A small self-supervised image encoder, trained from scratch.
Data: trained on larger renderings of crowded toy scenes, 45211 training examples.
Rows from block 9 of a small self-supervised image encoder, named by matrix and row number. Rows with one number within an expert belong to one neuron, the router's apart. Each number is 128 + 32 x the weight over its row's rms, rounded and kept within 0 to 255. All counts start at 0. Numbers have three digits each.
Before each expert's rows are labels from the 100 images, of 14848, where the router gives the expert most weight on average: "top examples" is what is common among them. Only what is clearly more common there than usual is listed. The data: larger renderings of crowded toy scenes. In brackets: how many of the 100, against the usual share in percent.
# router: router (model.blocks.9.mlp.router.weight, 8x256), inputs 86-171
# gate: expert gate (model.blocks.9.mlp.gate, 8x64x256), inputs 86-171
# up: expert up (model.blocks.9.mlp.up, 8x64x256), inputs 86-171
# down: expert down (model.blocks.9.mlp.down, 8x256x64, transposed), outputs 86-171

# expert 3
top examples: count: two (56 vs 19.9)
router.3:146154146142160137144122146124214166123142084098124188130114103173119156157149132092093124170142096114158089070144136081119082161152126080049163040145093168119124150120088127144153142141144123068143188132109126159149123149112110168066094097110167108139147129
gate.4:185143123190111124127142150137104128134170110100149112082131126139145167130132118108132135129126096083110048132128167127096120127121073118109140089134124141132139142120186131123177119130134208128127128133125127123079148146133128141136124098118134156173073201
up.4:081122125255097117140097130102091118173131128124125036132127098128158163096125089157181125209109124129115218128126099141100128109082126131128114198152108103149066182090180117139068154210106100130161118145053121155156169111107137139116126131136121101159164173
down.4:118132025129122169062176174128196102119111207086100155083169129105132121127158200114127127082114127057145107137110134057107131133175159119092100081099129148095136099138209177127158127125112133154123117128206178123148110124111141126149107113101149163129111124
gate.5:159147142127097135115121119088170134044159242130108161153136155135081090129136103137116093163120122129154160159132092148148171121180186121135158158141134094170103085126142131133066122131145110123087126143138091136155094139228131153117144120127126124162168048
up.5:059128127143135115104133115129087114170064131134176091092121118085106155128133158158175125127052143084064127154124143129072133171041109133035074100108134128129113167130136089128187176170131124130145121126057138125139145128029132114171089154111120131142050154
down.5:096108185136134140128091087090106148139197121170085130106130076029099151130120133130153137127120175105105123119126138095128152192154117063113202129131100107124139127223184103137088145128144079177140088092115094127112143167120169122078168130124102113118137122
gate.6:218101131095175142088123141074183114122172128122098190152108108110084047116127126089068124114136106129138114091123116133189130131199172082126149110128130079153134060142112153147129132101093142128086119130144170106129128123143153164109215161081131131129121050
up.6:131129102152126162148086150155096119129133118143097091131145113068101168090132170123128121143114140068212094114126124150123142127083115134140115099131220198233129120162186104147180171142223129131079129144129143079083139049187184118125135127129121227155059118
down.6:070093127132141158100156018113117004157127128137128148115103150121131199123079143182127121046164136146135136128141132174121108129097123074132126151118045073125136139153129057161121134127104124119153086120114104076116128087106139086094130138108060162239095166
gate.7:134090130174049120110124126179114140147195132131201080139079129133177101130125123106077127125111132136135169120123127130126128131065104091200186131129160155133102119127176139136133165143125124183148123130123144119115139122209128051092192145131073137102127127
up.7:182078131156117120115135124130085117112146159145168109118123142148227116086111071180114133085153126201127120117111142144170101127096124094189134177154120069149103162136181128107101134087098183153059124104132130121091148089117113039133110094127101131134162143
down.7:169089149106137166125130153133149128128087119164144132188147104098130124128128179138078027105140141111137144132132128121119134223134139089074117126133159067127133135141104152113122123128045157130125144130159119128129092138129131115148126099150135110135189128
gate.8:093083114129114131129119106155148132125063146255109159164142154075140129121128131139147091073101104102127149128022156128111114132154127190087138121130127165143132170132132226092144135132130123215133136135123080152120161118110123136136040125119127129102149127
up.8:092126163140115144117093125171109118114134096179108105103131135120133000151136151129100164147129165109120171124125156103098217138126163112152127140126177081117138030119156092125143096112132138130115123131151167176084164174170122099121155140127058118118121061
down.8:125147133000133117122138124100136136140105151166149132150132097127214140103151163136134108123135099166100131151173127117182119172228105130068146083097157146129126128127109158109155127109102104185157117122155129091108125125088202148131115141122183085138122142

# expert 4
top examples: light from behind the camera (51 vs 24.8); count: six (43 vs 19.3)
router.4:170140162181150148095140167114116120130188133156126136146146092124183052147140073140106153134134120104121139117069065119123127123157188166175169207178093122132116110111155141086085161105113109132074151085122135126159099130124113147133166142108124103136163134
gate.4:141130130053171127145086117099173217064165130129116128146144134110136115128131137117081122131170126122199137066185099095171144142170150065200140133179033130118137092138131183138083113092150108023177156123134129138156078132110148134069163130130153100147156105
up.4:098074057127112177129112128160205122082143135094085186220121130131061128126071177132121125135126127114141191126094123133136103131178156109109118130129129117181093040128086189129132152120110119117128169186154135193137132123179127128099107124081113130044154055
down.4:241148135164156152182184150143177153128101129133137124147126126146151248130137109133120153107128128119138127166131147148107092133112095113090151134114103121129131148113165165085090132125128146180212145167127113135088129145128175124162151078169119068128126217
gate.5:088104172112127088129178071039096082138123138145064203178095217102054139190120104149201131113128090135117133145116123145116124119217132144081111103241110128127115172116065143121128124127114108142132081135124073130128126184102118120126099079121126128128217237
up.5:188134122157129137119102131148160128128179187103171107131125096124182127050129145129061123129135153145152094114159119127138142135075126118169164090000189128165128094134203095134149151143159149128105138120147189090116130054139130122120140112159130187127112039
down.5:106129122129150139179110133117131178052132119120049082114109131104090170139122119189133085227128105101214021112142171118129076136107130037125061150133126153152159143130092003132135128122125131094111133139088167127141126134125166121115128110104149143128095144
gate.6:165132125090102139146123139128128164094083125176113153159129119122073139129137149157201102134105121137124096139099117110124154147213162124030131095113159136125128103145112205185207154132134119128073133122143061116095125134155180105104113124219131188185080087
up.6:138159124119089135168111130131079161132135118122168040128141126154140133129130126107152117134118124155129127116122136168125148146136052110156162117038255172137139124142126136136112128094158186139121125195145144130113159131211123143130111124136131140122122118
down.6:104127123125100125167086122065121135149087078115143077095140136114120110165130233079099141138067084128129201120102115118102168116160128122145166124158063102115146119136110138129120129131130198121131129136188126130088095197146079137116133154175128080117160108
gate.7:095115091145046129132157054136195121118116128101087175058134152143125125122126126045127034145125150127155123136127170158141074157137155111129098107158101127128097148232137215107136157210134157129117170113190105135138120121164140050131111126129135139122128128
up.7:060173101125128160174120164207133201122140102121138111117131106149117128150145139118123126144110125089129107129110137114124135145109107159052144097114159166162170095144122128143150124118129158128065194136146106130100134198070143123140148128121130192151085111
down.7:047126095126076132144176123123105113144097125000032163147127130075100121127123162099134118136122108125101181131105130154111136174127120137146126125146158105136145167134160146128195126139149114157126115153156143176124152130137178119107127078130114157128196131
gate.8:184063092133063131130141101126154146127130171126124143128102125127113095067122124056161099039128130135113086109103128133167161141188126094128117084111164186130093152127119144113180131132201136123091148107141135109103031096180129151128124063128115161133104126
up.8:148130120107121157136129145137147153128129128111141047079149133156141121173149125109131127142076119084144093139186130127124105158121130132143128071018141128130127129148141133141144125111163230124098130129170115142156150166215180158146127132124140142130061133
down.8:100137128081128148218175099073128129156094123115106053129141131162160185156078187112123138086071125126142170130134126133128137127094097117181191213120070120128141122128142116140125128140127187135141132177229196141148140128117142153135130127130130130107123142

# expert 5
top examples: count: two (80 vs 19.9)
router.5:118131079085099126108120133117143106102167130142118123109118128110131155120117162085114096153124136131199051089166145114148141153092082110097150055029177178196140129163155121164153167124174194141151147142159159079106121084157134127124137111121131201094075128
gate.4:184102154156104128117137130148121115164075115144131118135140146131197128162110121118129149136119094148090203126063120108083144150148221095140135123144102105112141124130129126143194112118127115135129116161111166120031158129140135174114101121137144120154127120
up.4:050128113106108128134113129102106110171127150167057115178129125069083251121131158154207078149088162139128114126172128187097154113114061096078125039084152128171128150125140112189129122140136132101139086156166135120105145125158153078122128128128140155108090115
down.4:087155128093134108122111174166047085127113117081140127122187127135138123122138141088154123137112164096153163138136089139118166182108144158167076182136078163140120149133152070118125145114175061159134129115142110133133124117128127117160118141134088143117159157
gate.5:117133125050232176181109147159127129063155128142160130193143082103088169125152173128056048187128164125183125119201167128225133170080116127125127116049137134165149091128137111174110158140128127140181135167214134128126126096126167136139125101143127143110069102
up.5:098135119052147166180091140175113147113128126131132130147137115130094126113132210128077088175126155139185126058201132138217144131116082131148131128112152151187126098126139122142130163142151128138168248154255132127128129107130128138126091089129124186080127118
down.5:111128091129097166128129213111159124161123128076049116148150084169132118129126144125128177080141130134121219160086114081129114118121122126118213038123122126124148128127125133110141144119096125144161138134123132170183131138157123122151128147123144121181126135
gate.6:254128119122165096059155122095125097116126188081157124108129155114143085092121108138092095117136032139134144135020151170166123106148187158149135119109136082140136129135103127093140151120130137151125085089129129109133122099146143169130143151129133140159129093
up.6:075118091118124132150090124128073166131092122116118119108127138148113143123072138136148075141116171133201106132185124215154113139122000142122115138102125132128107143125118165174152117136131152119134137142211126144111136143118140029121092096166130117065138153
down.6:190164130142127153128109196150119120116136116162118070069175090128163117139122127128151127191103132105128112118123124130128105132106137134169111159122103118167131077202142096140125126127153138133111160183117141125062132165191128111142135135128117172128122129
gate.7:122137229180137094131099122098108138184125125179107141168067110115127094170105136147136200141118096125102104126119081119139136101132125090145188094127132089105133121102122135155160076127112114065099126122117141104101169167138121162028152143125157104144127112
up.7:117128122148066081116195124128117105134137152106126105127118138132154255136120079151178150127136115134074100148137101171141118045105109128118129129157127116133103138117183165126129089135125136132179096128136118122113138122117083108105132069137117137143128186
down.7:127125120121112135130103195164133126216051107128120117129118122193066133162128146115145169097098103138088145128128128189094123130169106116112172125130159124139116116130125136105185163129131097140108138148203133151164131189218129146166164114135127195143133069
gate.8:160127082111134150128140127125249114095194099056128180150123137124119127164127165120066067152136132124171134150180115132142118128139168154123149136128101142119125099159141186141056122154137106132181124147154126130214124144128087115128128136100106127109137123
up.8:112128113098125117109172135128140115157140122134123112071173127121178136131136143042130115134125153113164081125139136104131117134043068115091115089062116172132127142150184138128135129116136193121188144121141108120161122128121192102143141142136166153080084201
down.8:127133138130109146139122132121106143103119172166116092129193125138142156133139153126059138128113138117127139149123129029129145117127074061042101097207173115127131087097103093162134113128128134118142153087125175092112089133119243129125115111159180077118112066

# expert 7
top examples: light from behind the scene (89 vs 25.1); count: six (55 vs 19.3); umbrella (32 vs 12.5)
router.7:157133183117103159154121153117135138083120173149127169159144150150109080152127121191080124122137155164105142123117132162181179089181164133141175129144163075120149082084123134133116074050111118142055098125204102140108159152154082096112100128185143102189181091
gate.4:071119114149129137140101123125152168122117129125030160016114137131081166128104180113048147091086188118144156132151122170130091121165122153121099126174066135107109094125071156082151162152131116133086153119145100129133086145089125086180128171117122135124123075
up.4:131161153149176139125119146153099130077255129127159078132156114132163116130155071132123124173138108130143142117126164125150128137076130105163131143101100125143119133151149050090067195168142116123121149123082140145154077112151136146121209173065134113064138125
down.4:137128109129165136159087146118110183115148125102125124134102063103078132127095129131114131103132100115115104120128165115126127146170128128131120129163134107129131130150051094169105147133130051132114153162130105103227134127113131134140139174111136123114132117
gate.5:118121153120197126127109087127131125105127126127149128117125098120125134136134145117110105176088103087168138121123162105117132153099136153185111112123128166177166128185131075138081173141140122111139134158055127133181127164050173118123165160097135127156119147
up.5:191139182113128136136167138105111098150109159153218139150141128204135083103143118187135089162141126128139164129092124143140125116111210191158124176117107120151127169116171084149067112115100122133126112129103092202108167142127130126101085143140137092236157127
down.5:126207128148138134122086129088130141156068108127136119070199135127142156162164186078127130130097140106145143185129127086114109125115137057122090118090057127085116138100113129107101118185144096103144150121107143099167118206064119095114132171144161138129112081
gate.6:117139122122105120149150168141128127147098137134068142062167133133119172124130121114185137099182161155126124084120171176127122092146112131099126127129046128082130130064107176049176119101099135079148139099128080122104136099132067162145109108134182149128136135
up.6:101189129111179125128123131102189142112136130065127096029160100128080119157140174110112124144115129098132067134134164132136128094126199152185109142127084128127156109112142131114092097131147068098107113127093099134221126219113129164126135198125131128154128111
down.6:130122103150112181140127142149102071173143087160134119211130112163122129134113106155168170110139070123132137113131076111166131178136075134201205125125169172131209127128127102069138085126140117180100107116015152122104187101129123158132121087185116115123103210
gate.7:124124128079117102112153131132128079123086143159214121126150135117087115128128112145152125083140127134144097124080200138139142106080102113097135113043241130125174125134129101093238126107165137147117114098159112054131130090160154134127122129131167203144103116
up.7:177121119088122135168121187139142120163121109086138160143135128145105109117129088144124125113192157166131123106128163153141095121136122130251133102081184134131137147116029127132130127118155116153095122131184121121118168099177031146113098113138116135054131107
down.7:125122149158136131113128126133081127160162139104130103113168130122135071142118155116113109144137129106115134067124131134134165125162093077196131087147104112184096147104132052134118143146219072047128128133126162128136154137132113135102157160081130126134130167
gate.8:145114146161105097120166134083169135137139131094191207130128138175227061144080114129065151119123112148081125126121079128128055139199109125135163135182106124074119148132115128095094116129088129123133159130095156208130111149111114110101143120087132073164175178
up.8:127069157166086107129137129091121163140132129121142136128137212151167105183072110128116144104128125164130131129122098125170103129128074116152154169203104127110110186130108118128068068113114130121163109127123148151142117127077086069056118123128152089130154186
down.8:126162063150128140090131171119161085058118114129161023154133128116184087123135129133102123127108100127114128185109128151116166130145174170081101134081164128131168066172187120118178127121107130126097121128145177144134150120243137147219140126138136150180103050